python train.py --encoder_norm="layernorm" --encoder_kernel_size=3 --text_encoder_layers=8 --text_encoder_norm_position="pre" --text_encoder_activation="gelu" --text_encoder_mlp_ratio=4 --optimizer="soap" --lr=0.003 --shampoo_beta=0.95
Rows from block 3 of the text encoder of a small contrastive image-text model, named by matrix and row number. Rows with one number belong to one neuron. Each number is 128 + 24 x the weight over its row's rms, rounded and kept within 0 to 255. All counts start at 0.
After each neuron's rows are labels from the 100 texts, of 14976, where the neuron reaches its highest value: "tokens" is the input token at the peak. Only what is clearly more common there than usual is listed. The data: single toy objects rendered from many sides on busy backdrops. In brackets: how many of the 100.
# fc1: MLP up (text_encoder.blocks.3.mlp.fc1.weight, 512x128), inputs 32-63
# fc2: MLP down (text_encoder.blocks.3.mlp.fc2.weight, 128x512, transposed), outputs 32-63

fc1.361 [150 121 102 123 128 112 111 137 137 141 164 144 106 126 139 133 110 105 139 123 112 157 138 117 195 192 103 135 103 124 140 122]
fc2.361 [104  96 169 128 139 139 132 101 123 136 105  99 136 158 148 140 124 120 139 126 120 114 102 204 144 133  97 145 133 134 100 113]
tokens: "h" (100)

fc1.165 [ 89 118 193 129 112  92 164 155 121 143 150 155 133 133 133 131 129 126 135 115 162 146 163 126 133 111 122 157 132  93 139 114]
fc2.165 [143 147  94 144 160 115 119  79 127 134 123 108 124 132  97 145 141 121 140 124 122  96 157 132 106 151 130  72 170 179 117 128]
tokens: "s" (55); "w" (45)

fc1.422 [125 116 156 117 103 131 139 114 121 122 143 165 101 141 125 132 136 140 102 149 134 126 127 165 117 118 118 163 160 112 119 113]
fc2.422 [120 118 117 156 158  82 108 133 155 146 128 106 135 101 158 134 123 122 146 141 141 112 140  82 142 127 141 109 120 117 141 141]
tokens: "b" (70); "d" (18)

fc1.370 [150 105 120 122  89  99 124 135 149 127 120 121 126 125 108 138 114 128 146 139 146 181 168 182 119 184 111  89 125 138 119 124]
fc2.370 [111 132 129 117 159 168 129  79  85 120 130  91 160 175 127 142 114 124 138 155 119 119 123  69 132 152 126 160 144 148 115 108]
tokens: "h" (94)

fc1.490 [131 132 156 157 159 130 109 117 123 130 128 143 168 133  75 139 166 168 172 142 148 134 122 109 106 144 132  66 171 128 153 147]
fc2.490 [147 120 127 177 146 124 129 119 104  90 171 144  87  99 110 126 120 126  85 115 137 125 135 145 196 112 135 163  74 124  89 118]
tokens: "l" (78); "d" (13); "y" (9)

fc1.283 [137 112  97 151 102 126 131 127  52 150  89  94 110 165 118 163 108 113 133 120 105 129 133 125 161 130 142 138 125 122 168 144]
fc2.283 [121 127 150 105 146  92 139 112 193 130 158 144 134  84 131 129 124 127 102 122 158 148 157 128 105 131 119  83 128 112 124  92]
tokens: "w" (12)

fc1.28 [124 104 124 121 150 129 113 111 111 109 138 123 122 146 117  93 159 150 148  97 137 155 165 157 137 121  94 176 121 117  86 128]
fc2.28 [136 139 117 126 156 128 139 140 152  95 141 122  76 133 126 129 128 113 137 131 122 114 105 131 104 130 157 102 123 131  80  90]
tokens: "<end>" (86)

fc1.78 [156 133 163 144 109 116 151 163 127 156 126 155 138 169 118 103 143 134 144  73 150 149 112 113  91 104 131  77 139 164 165 119]
fc2.78 [129 140 121 147 187 121 127 113 100  85 137 115 129 146 102 135 111 137 135 136 136  99 130 139 172 165 149 156 141  81 115 149]
tokens: "y" (49); "<end>" (20); "l" (13)

fc1.420 [112 109 125 104  96 118 177 147 153 148 125 159 113 147 107 102 129  74 135  62 130 166 167 137 130 135  99 100 109 170 104 103]
fc2.420 [114 127 129  73 209 100  97 137 132  97 110 133 101 134 118 130  78 144  84 160 159 147 148 121 115 110  98 115 165  78 134 120]
tokens: "a" (64); "e" (31)

fc1.174 [ 98 131 118 122 160 121 134 165 175 117 157 109 117 155 139 135 117 133 122 161 112  93 186 132 100 155 101 138 139 163 152 133]
fc2.174 [105 102 145 110  88 131 169 126 101 151 142 132 173 121 104 115 129 124 142 148  97  76 132 198 122 128 129 127 184  96 121 137]
tokens: "i" (100)

fc1.383 [105 123 144 142 144 136 110 118 130 165 127  95 163 131 106 115 134 164 150 103 181 103 157 146 134 153 142 137 129 147 129 161]
fc2.383 [135 130  62 112 133 135 137 114 117 112 108 138 122 127 132 140 144 131 100 150  72 113 151 141 114 170 114 136  88  89 135 122]
tokens: "r" (54); "n" (24); "d" (16)

fc1.295 [109 134 105 108 126 107 148  90 101 118  99 192 168 156 119 116 161 116 126 113 136 115 149 146 133 124 128 143 119 130 141 172]
fc2.295 [137 119 130 124 104 123 137 123 102 105 142 132 128 120 156 117 109 145 142 116 111 130 110  81 123 122 111  68 136 119 154  92]
tokens: "s" (100)

fc1.17 [133 109 131 121 111 111  96 140 168 124 162 120 168 140 117 153  86 122  96 131 110 128  99 146  99 149 160 103 109 112 140 134]
fc2.17 [125 152 143 127 119 132 131 108  97 149 122 127  85 135 172  83 188 132 148 130 146 145 121  81 158 135  96 169 124 129 147 122]
tokens: " " (100)

fc1.481 [132 124  97 131 140 113 132 130 116  94  94 151 128  74 138 129 136 117 127 133 137 156 128 146  96 114 151 115 145  97 116 129]
fc2.481 [121 136 159 156 113 142 137  93 135 164 132 131 122 176 106 122 116 153 129 122 131 133 158 115 150 128 116 133 164 147  97  95]
tokens: "g" (97)

fc1.385 [161 126 132  91  75 129 138 144 110 144 128 101 136 132 114 101  94 122 137 120 133 123 149 117  51 153 122  44 150 162 143 103]
fc2.385 [129 110 131 120 169 134 140  93 138 124 149 129 142 125 120 118 166 130 118 104 121 117 161 110 139 125 119 175 133 146 154 151]
tokens: "k" (63); "d" (36)

fc1.124 [157 122 104 103 116 148 141 150 151 151 102 105 106 144 108 158 105 102 131 120 125 125 138 149 149 141 180 142 115 131 104 117]
fc2.124 [107 139  90 126 111 129 140 121 135 189 144 147 111 149 121 119 162  50 108 108 102 145 117 148 154 101 134 142 132 148 142 113]
tokens: "g" (100)

fc1.250 [113 122 152 142  95 121 123 103 110 143 128 142 102 128 129 135 148 144 110 121 143 146 128 185 155 111 133 148 106 171 155 109]
fc2.250 [135  93 123 100 164 138 149 165 129 123 116 131 136 120 152 141 130 129 141 108 146 174 120  88 129 142 142  90 155 120 130 103]
tokens: "k" (100)

fc1.296 [ 95 140  78 176 156 108 136 102 135 158 159 166 146 141 132 139 151 124 152 110 150 123 153 153 139 121 117 176 166 127 143 125]
fc2.296 [134 105 172 124 140 129 158 143 103 131 105 132  84 156 139 146  93 114 158 148 153 125 103 165 130 111 100  85  88 130 118 150]
tokens: "s" (68); "a" (30)

fc1.375 [116 136  93 136 137 120 107 136 129 143 151 146 105 155 112 102 110 139 149 152 116 160 164 173 159 146 123 110 149 126 136 164]
fc2.375 [ 89 138 126 161 112 154 163  98 126 123 134 123  99 157 137 100 160 189 140 115 155  92 107 130 126  97 123 162 148 150 120 104]
tokens: "y" (73); "d" (24)

fc1.270 [139 137 160 128 119 135 163 112 121 131 116 119 142 104  94 147 108 111 124 154 124 137 151 148 126 156 107  98 143 145 116 140]
fc2.270 [ 99 118 116 114 158 141 123 136 133 127 116 104  93 153 153 115  81 147 160 118 133 135 124 130 124 103 113 145 129 133 160 115]
tokens: "e" (49); "b" (32); "w" (9)

fc1.423 [147 152 123 138 123 136 143 170 113 128 141 109 139  88 122 100 131 124 108 105 147 157 125 113 128 129 125 172 157 117 148 154]
fc2.423 [128 112 116 122 168  95 135  70 146 122 111 157 125 161 128 126 125 139 131 130 101  91 120 172 140 105 135  82 121 136 145 106]
tokens: "e" (100)

fc1.31 [135 147 155 142 118 105 132 137  89 135 121 111 119 183 139 113  78 126  88 150  83 108 142 181  78 122 169 156  91 144 165 100]
fc2.31 [130 150  81 134 124 103 114  94 149 139 147 148 141 139 157 121 145 105 147 105 149 146 117 119 170 142 124 138  84  98 120 166]
tokens: " " (87); "s" (13)

fc1.85 [114 131 126 148 145 149  96 105 114 102 126 151 115 181 146 105 143 117 138 140 161 134 125 148 132 126 127 162 110 131  97 123]
fc2.85 [ 86 107 123 118 101 120 146 137 125 152 123 156 154 109 115 139 103 153 136 138  91  97 101 128  95 123 108 119 128 135 152 149]
tokens: "i" (46); "b" (23); "t" (21)

fc1.189 [180 130 102 143  94 107 141 116  90 137  99 116 146  98 155 146 119 110 131 140 108 117  94 157 141 136 108 137  87 119 125 149]
fc2.189 [137 156 134 128 132 113 135 115 125 123 193 151  84 171 113 115  99 127 121 157 176 127 173 135 114 102 140 119 143 143 121 142]
tokens: "d" (74); "g" (13); "h" (10)

fc1.395 [137 117 136 100 125 141 147 111 159  61 125 125 102 146 128 181 143  90 119 121 119 154  89 119  99 132 130 138 123 124 138 157]
fc2.395 [141 145 117 178 176  96 133 154 124 141 103 136 162  98 142 125 151 147 161 133  95 163 137 132 152  99 149 129 185 175 110 130]
tokens: "i" (100)

fc1.215 [128  77 162 140 127  96 103 141 116 159 145 124 162 150 130 105 151 173  89 103 126 159 115 101 145  90 118 113 157 130 122 134]
fc2.215 [138 173 122 115 140 190 144 128 122 141  89 139 118 109 161 121  94 117 148 183 103 120 132 150 168 125  83 142 138 139 149 189]
tokens: "d" (75); "l" (25)

fc1.320 [129 122 115 169 130 108 143 139 146 101 101 108  72 132 130 128  71 121 143 138 150 120 128 131 120  81 121 132 153 131  95 191]
fc2.320 [140 123 162 135 152 151 124 132 112 153 129 118 153 124  98 104 145 168 132 123 132 101 143  95 139 116 130 106 101 147 158 110]
tokens: "y" (100)

fc1.268 [140  91  84 129 133 128 125  80 123 164 114 105  98 119 170 122 118 138 126 108 114  91 125 149 128  94 144 168 107 126 106 108]
fc2.268 [142 147 155 117  65 115 137 150  84 131 143 107 112 134 111 149 115 164 104 156 126 165 165 137 113 145 103  92 136 121 166 166]
tokens: "h" (70); "y" (26)

fc1.448 [153 124 170 102 125 139 150 106 145 133 147 136 117 131 120 117 156 117 137 167 151 134 116 156 141 115 125 182 126 137 135 115]
fc2.448 [102 137  90 161 137 127 134 193 128 104 120 132 142 141 149 124 148 149 181 101 115 111  92 129 100 138 131 104 124 122 127 113]
tokens: "s" (100)

fc1.181 [116 141 118 138 103 129 149 130 164 101 132  93 137 149 153 162 117  87  60 139 142 129 166 143 132 168 114 153 154 127 124 153]
fc2.181 [100 124 159 118 111 124 140 140 144 121 122 145 155 144 121 130 126 136 138 125 105 108 165 163 148 106 147 124 142  87 149 130]
tokens: "i" (100)

fc1.493 [119 111 137 108  96 126 148  99  95 132 161  96 117 176 160 156 105 124 125 121 127 165 138 101 136 127 129 159 107 112 142  81]
fc2.493 [141 141 112 156 180 123  82 125 141 132 114 152 125 116  77 108 141 130 181 139 117 105 113 176 130 130 138 123 162 173 127 156]
tokens: "<end>" (85); "l" (14)

fc1.175 [185 139 160 176 140 128 139 117 128 116 140 118 108 116 152 109 114 110 128 136 121 127 100 124  58 134 129 179 113  98 121 125]
fc2.175 [123 160 117 140  95 132 113  94 139 148 109 150 134 133 124 151 184 137 137 116 138 171 137 140 122 146 135  98 149 158 103 143]
tokens: "b" (51); "t" (16); "k" (9); "g" (7)

fc1.315 [144 122 100 119 127 135 150 152 176 147 142 163  91 108 121 148 115 128 107 109 132 129 134  88 158 142 156 148 100 145 154 113]
fc2.315 [111 124 165 129 111  91 126 110  86 139  59 143 152 125 126 130 126 105 118 118 139  69 141 184 109 114 113 124 114  91 101 112]
tokens: "r" (70); "b" (21)

fc1.294 [112 103 116 155 131 130 112 169 111 178 122 155 108 158 139 119 146  96 138 105 150 127 139 112 104 112 137  98 106 143 130 115]
fc2.294 [151 120 122 100 152 123 168 122 142 113 103 119 110 115 159 132 149 147 109 138 119  80 175 128 175 149 120 118 135  98 146 121]
tokens: "a" (100)

fc1.108 [130 145 131  70 132 129 120 140 141 183 150 126  94 133 101 131 126  92 148 114 151 116 149 141 128 142 131 150  92 142 155 145]
fc2.108 [136 130 148 130 115 103 109 106 129 148 123 116 126 151 161 133  85 130 165 127 102 123 101 128 110 123 103 107 113  88  85 102]
tokens: "g" (100)

fc1.474 [141  53 132 156 127 111 136 145  97 115  86 139 135 157 104  93 103 116  86 139 133 146  99 131 149 157 104 179 148  81 115 134]
fc2.474 [128 179 142 114 113 147  98 111 159 153 158 147 134 103 115 142 117 126 157 137 109 148  99 177  78  62 133 111 122 121 136 135]
tokens: "b" (100)

fc1.267 [142 153 166 139 142 126 127 165 128 137 133 107 153 166  69 137 165 151 131  99 101 150 139 117 153 135 121 103 140 127 139 146]
fc2.267 [108 111  84  90 129 151 137 110 130 121 111 141  69 115 147 122 122 118 145 132 144 109 126 153 105 117 152 121 125 147 140 116]
tokens: "e" (99)

fc1.136 [119 162 144  98  95 169  94 139 145 137 157 125 144 132 123 149 124 121 116 151 152  97 135 112 103 143 135 119 119 155 125 139]
fc2.136 [135 144 116 156 167 127 133 134 130 131  82  91 132 136 136  97 119 172 157 124  81 150  93 121 148 125 166 152 132  94 166 144]
tokens: " " (100)

fc1.285 [ 97 107 115 121  77 119 157  85 127  97 148 132 160 120 106  95 158 169 121 116 143 143 159 152 130 153 154 118 122 112 144 107]
fc2.285 [114 145 168 147 178 131 120 129 101 172 111 118 122 126 136 103 124 137 121 136 122 180 117 133  93 107 143 143 103 136 107 150]
tokens: "r" (38); "g" (34); "v" (23)

fc1.303 [109 124 106 147  66 116 132 111 117 154 151  99 134 159 141  97 126 135 176 115 139 146 127 115 140  76 115 189 148 129 137  83]
fc2.303 [156 104 117 124 141 121  72 150 128 109  84 116 158 138 130 156 118 128 127 166 147 126  99 148 130 172 145 105 139  91 147 125]
tokens: "v" (99)

fc1.239 [155 126 123 109 113 132 156 110 165 114 128  88 126 111 139 157 122 167 111 137  98 123 123 152 124 138 157 148 130 141 122 129]
fc2.239 [124 132 115 124 124 129 111 116  83 141 121 127 156 174 126  90 122 130 128 122 126 112 115 122 134 113 123 144 131 102 118 108]
tokens: "l" (33); "d" (31); "a" (20)

fc1.34 [135 125 114 146 127 120 157 151 115 119 150 140 143 141 147 136 138 157  99 112 156 155 118 152 105 137 123 171 138 107 147 141]
fc2.34 [134 120 118 123 128 154  88 125 132 130 120 103 118 111 127 145 129  96 161 133 105 117 101  93 160 130 160  85 134 160 108 106]
tokens: "e" (70)

fc1.20 [123 111 131 156 133 139 135 113 119 132  89 105 159 144 134 133 124 149 105 133 109 114 133 115 168 105 136 134 121  53 124 116]
fc2.20 [115 141 110  95 120 140 119 118 139 130 154 125  97 105 128 117 111 132 138 103 121 116 106 163  88 127 135 123 156 164 108 107]
tokens: "a" (77); "w" (16)

fc1.438 [155  86  91  84 136 146 119 109 129 104 113 111 139 119 131 115 126 123 135 140 131 131 135 113 136 126 163 147 111 105  85 129]
fc2.438 [132 144 151 119 145 125 127 159 108 130 161 153 101 112 155 102 141 118  59 145 124 143 161 113 131 164  89 123 120 144 113 100]
tokens: "g" (65); "c" (35)

fc1.197 [132 138 166 108 104 162 115  83 125 117 129 134 135 123 132 161 109 129 158 151 138 145 150 128 104 148 139 119 145 111 118 108]
fc2.197 [132 100 103 105 141 142  89 153 160 152 165 148 135 112 112 165 133 155 136 121 115 136 136  94 111 118 119 145 106 158 138 154]
tokens: "l" (88); "t" (12)

fc1.63 [155 119 120 123 145 149 115 110 108 130  94 157 214 138 135 112 123 121 128 139 107 135 128 153 136  83 104 134 134 121 128 105]
fc2.63 [172 146 132 148 135  93 109 137 126 145 167 149  62 117 132  99  99 151 134 109 113 110 143 110 118 148 133 145 128 126 117 160]
tokens: "<end>" (11); "w" (7)

fc1.500 [132 148 125 108 117 141 126 111 142 122 118 121 135  33  89 127 137 151 125 103 140 118 142 117 133 102 142 110 122 115 130 132]
fc2.500 [107 114 131 113 154  97 167 104  92 137 137 111 144 194 131 114 150 104 123 141 138 144  80 151 113 143 128 134 176 168 118 124]
tokens: "r" (69); "s" (31)

fc1.498 [ 98 164 128 137 192 146 108 126 101 126 119 172 141 133  77 131 128 145 125 121 116 101  97 125 111 153 147  90 131 177 105 148]
fc2.498 [141 116 117 175  72 146 129 137 151 141 112 138 105 131  83 131 120 143 113 146 131 119 154  90 103 162 127 166 144 111 139 125]
tokens: "y" (81); "w" (19)

fc1.368 [159 140  96 136 129  94 171 133 133 173 114 154 141  91  84 152 118 159 141 137 150 156 111 137 188 127 133 139 101 119 140 128]
fc2.368 [137 135 140 109 118 160 180 125 148 125 158 130 134 144 107 132 106 121 118 130 122 113 110 130 107  97 141 117 134 161 111 137]
tokens: "l" (100)

fc1.430 [ 98 147 124  65 117 102 123 157 116 127 169  84 141 139 104 107  76 147 130  99  77 115 166 161 135 145 130 138 126 144 139 117]
fc2.430 [141 164 161  98 107 109 153  66 171 152 150 139  92 104 148 182 132 119 105 112 112  97 126 109 134  73 152 124 105 154 100 122]
tokens: "e" (100)

fc1.281 [137 101 140 134 147 130 139 105 158  69 147 123 126 108 119 109  96 104 132 140 114 127 134 181 121 168 137 146 128 125 107 137]
fc2.281 [116 163  96 121  96 140 114 131 139 165 136 102 122 127 141 155 145 119 101 137  99 136 139  44 124 136 121 123 107 154 142 139]
tokens: "b" (100)

fc1.221 [104 125 153 113 143 116 137  75 153 118 146  92 127 155 140 109 110 160  76 101 116 130  86 173  89 128 148 153 156 114  94 159]
fc2.221 [133 134 124 121 132 141 134  87 125 151 113 146 119  92 116 112 143 109 121 152 111 109 116 148 125 156 121 144 141 150 109 162]
tokens: "h" (100)

fc1.307 [ 93 110  89 108 103 150  93  97 155 119 157 112 146  77  95 115 133 121 168 112 100 113 124 143 138 132 145 160 120 118 153 155]
fc2.307 [116  76 120  98 121  98 130 106  87 166 110 117 104 154 118 131 132 120 154 149 148 122 126 124 128 125 140 117 145 175 110 142]
tokens: "h" (100)

fc1.199 [134 115 148 162 152 110 164 119 118 104 117 121  82 172 161 152 112 116 101 128 140 147  92 127 112 143 131 146 136 130 123 140]
fc2.199 [110 131 143 123 130 149 131 136 145 151 173 102 142  93 120 130 113 164 171 133 118 115 157 111 120 115 117 106 130 153 167 145]
tokens: "i" (42); "t" (38); "c" (8)

fc1.329 [110 129 148 111 115 134 116 127 182 111 146 117  96 141  92 143 111 109 101 161 135 117  97 133 138 159  99 120 124 163 131 113]
fc2.329 [166 126 114 129 147 117 129 131  84 145 103 153 124  97 179 121 149 101 173 132 134 129 146  82 130 114 124 140 100  90  85 136]
tokens: " " (100)

fc1.471 [130 147 151 112 113 129 135 139 131 127 122 130 122 119 140 146 102 158 139 133 113 106 139 166 130 159 114 129 123 162 111 112]
fc2.471 [135 113 132 146 162 137 106 119 110 134 122 118  94 127 127 132 126  89 114 134 158 165 131 101 113 118 126 113 103 120 151 141]
tokens: "b" (40)

fc1.290 [119 100 110 136 100  97 114 165 116 135 135 139 100  84 124 168 122 122  70 148  88  96 113 140 105  86 120 134  89 115 151 116]
fc2.290 [156 132 118 140 145 137 151 104 134 141  91 129 131 147 150  67 127  90 171 104 115 148 126 108 150 155 179 132 136 142 149 133]
tokens: " " (100)

fc1.434 [117 128 116 132 115 111 132 160 151 120 159 148 123 120 187 133 147 111 142 132 130  94 144 143 125 111 127 156 162 116 131 136]
fc2.434 [121 152 216 192 128 156 161 155 147 120 144 137 125 100 143 123 122 107 156 121 127  69 115 120 150  94 159 126 131  96 141 115]
tokens: "k" (100)

fc1.4 [135 145 142 166 158 125 135 107 123  89 140 125 125 115 122 146  94 150 148 144 106 161 110 128 130  99 118 147 120 177  99 131]
fc2.4 [108 116 103 121 107 139 118 151 134 132 123 126 122 139 133 136 103 164  96 124  93 110 141 139 138 110 152 125 146  96 129 114]
tokens: "l" (81); "<end>" (19)

fc1.180 [123 111 154 118 122 111 112 101 108  68 138 122 139 142 128 145  84 116 105 110 131  98 108 133  96 133 123 143 111 111 133 100]
fc2.180 [155 146 114 113  94 131  96 164 128 155 123 134  93 172 123 109 177  99 133 116 101  95 150 133 153 137 114  97 148 110 127 125]
tokens: "s" (96)

fc1.50 [136 115 134 138 172 100 165 125 103 175 148 184 122 172 158 133 172 139 133 118 113 128 144 126 100 148 124 102 164 117  82  96]
fc2.50 [ 95 122  98 133 119 104 114 102 139  87 144 129 126 124 156 119 131 121 145 154 147 140  98  68 139 120 112 135  89 144 139 164]
tokens: "g" (92)

fc1.24 [118 143 132 142 143 148  96 135 141 178 159 140 121 131 107 159 140 127 171 126 147 147 140 153 106 150 128 100 131 128 133 122]
fc2.24 [131 112 122 110 112  81 138 105 113  95 109 149 137 130 175 124 146 128 114 105 135 130 122  97 145 126 148 125 142 127 127 170]
tokens: "e" (100)

fc1.460 [ 84  99 134 142 142  73 130 163 114 118 153 140 155 145 134 110 111 104 143 153 128 126 108 154 101 110 106 152 139 103 144 156]
fc2.460 [135 130 174 155 130 100 172 163  79 132 100 126 170 125 114 131 110 123 131 118 110 113 110 136 113 147 140  97 137 100 126 160]
tokens: "u" (100)

fc1.306 [120 125 141 155 114 129 170  88 129 176 123  81 149 106 133 115 120 106  97 130 159 118 141 129 100 115 148 151 137 122 100 133]
fc2.306 [ 92 153 106 141 159  86  88 152 132 119 159 143  80 133 102 149 150 158 122  99 130 182 162 106 152 123 101  93 147 101 127 145]
tokens: "y" (76); "d" (17); "k" (7)

fc1.248 [104 137  93 105 162 162  89 105 142 127 148 110 119 111 125  87 124 132 123  92 161 157 165 127 116 110 125  69 160 118 120 144]
fc2.248 [143 126 140 128  83  94 146 109 103 125 103 149 131 135 116 180 142 114 142 186 102 108 114 124 111 150 113 148 140 131 164 110]
tokens: "a" (56); "u" (32); "w" (12)

fc1.476 [128 145 107 142 129 140 125 116 100 136 128  75 131 113 122  80 118 124 151 145  97 103 151 156 121 107 132 122 115 139 108 112]
fc2.476 [126 137 113 123 111 123 138 110 149 132 155 124 122 149 129 142 111 136 143 137 129 167  94 102 130 144 136 137 127 118 142 147]
tokens: "k" (47); "l" (40); "w" (8)

fc1.101 [128  99  84 118 114 153 139 155 119 122 144 104 106 153 105 175 124 119 133 129 143 132 153 112 156 134 190 124 128 122 138 148]
fc2.101 [137 107 110  81 116 128 140 143 153 160 121 119  96 164 125 138 123 130 139 115 146 162 143 149 111 115 146 142 153 109 126 131]
tokens: "g" (100)

fc1.236 [121  81 141 130 105 112 116  67 144 146 116 113 103  86  93 152 143 101 128 117  96 160 103 140 129 173 131 127 117 140  84 130]
fc2.236 [134  65 113 181 105 132 135  94 180 162 154 135 132 143  78 110 117 131 122 101 137 125 128 130 159 175 132 183 106 194 108 104]
tokens: "h" (100)

fc1.419 [133 126 132 102  90 103 135 114 109 121 143  95 126 127 122 143 123 139 125 124  99 119 158 147 127 112 147 151 139 155 129 116]
fc2.419 [121 125  98 143 139 124 103 101 105 124 101 144 135 138 127 113 136 104 195 148 114 173 128 105 111  92  87 130 132 138  89 119]
tokens: "w" (80); "d" (20)

fc1.455 [137 171 116 131 124  87 156 166 129  90 102 130 139 168  71 116 168 161 173 182 153 139 159 143 118 127 118 128 126 142  76 133]
fc2.455 [139  76 128 162 116 121 165 116 114 150 115 121 198 158 150 105 130 137 125 121 130 144 133 111 155 133 127  30 128 111 118 106]
tokens: "s" (68); "v" (29)

fc1.171 [152 140 100 137 131 139 130  94 169 139 136 139 128 115 119 150 122 161 117 125 125 135 103 147 158  96 123 162 103 133 136 118]
fc2.171 [110 131 130 119 136 137  91 167  94 122 112 148 121 115 121 135 141 108 141 130 126 136 171 139 111 147 144 122 146 123 147  96]
tokens: "u" (100)

fc1.336 [129  97 138 130 128 110 159 165 169 128 134 151 108 137 130 156 123 106 114 114 149 160 150 127 124 114 103 189 103  96 126 103]
fc2.336 [164 123 143 145  94 105 153  96 101 108 126 103 125 117 138 134 138 108 136 125 135  94 113 120  87 171 144  82 151 131 136 138]
tokens: "e" (72); "m" (18); "s" (7)

fc1.396 [169  96 140 108 100 141 156 136 132 142 112 143 119 131 145 139 114 142 188 143 129  97 137 136 124 130 135 171 128 182 138 106]
fc2.396 [ 80 121  99 148  95 127 131 135 136 119 156 128 174 106 126  80 175 138  91 121 110 173 159 106 159 109 139 105 158  87  90 148]
tokens: "v" (97)

fc1.418 [121 111 152 138 149 140 136 118 163 147 146 139 159 129 137 103 119  93 156 114 107 120  95 139 110 127  89  99 141 146 113 166]
fc2.418 [164 140 123 127 133 102  92 109  86 131 114 108 135 102 145 137 197 136 163  95 157 121 148 113 144 109 129  86  70 118 117  83]
tokens: "w" (97)

fc1.440 [123 159  85 155 134 125 134 143 118 131  99 125 104 171 131 142 164 132 106 141 122 153  97 130  99  94 120 112 139 149 125 115]
fc2.440 [157 104 136  91 126 143 116 134 146 134 156 134 154  72 139 123 106 136 151 128 146  85 183 165 175 142 168 129 131 132 125 136]
tokens: "<end>" (81); "b" (17)

fc1.284 [125  80 104 128 104 132 134  99 146 145 157 117 127 165 146 129  90 102 137 116 122 115  88 188 147 148 142 153 121 139 121 104]
fc2.284 [126 105 137 119 120 136 104 137 126 142 103 102 145 100 109 154 154 133 113 158 134 147 176  92 128 134 115 121 175 158 150 200]
tokens: "h" (100)

fc1.2 [125 117 110 158 141 131 145 129 199 108 145 126  85  92 132 105 144  98 106  87 143 124 137 149 128 105 140 138  87 135 141 134]
fc2.2 [165 100 104 108 157 128 101 103  91 115 126 124 159 113 142 151 111 127 127 138 111 115 123 142 162 133 159  93 168 134 116 120]
tokens: "k" (100)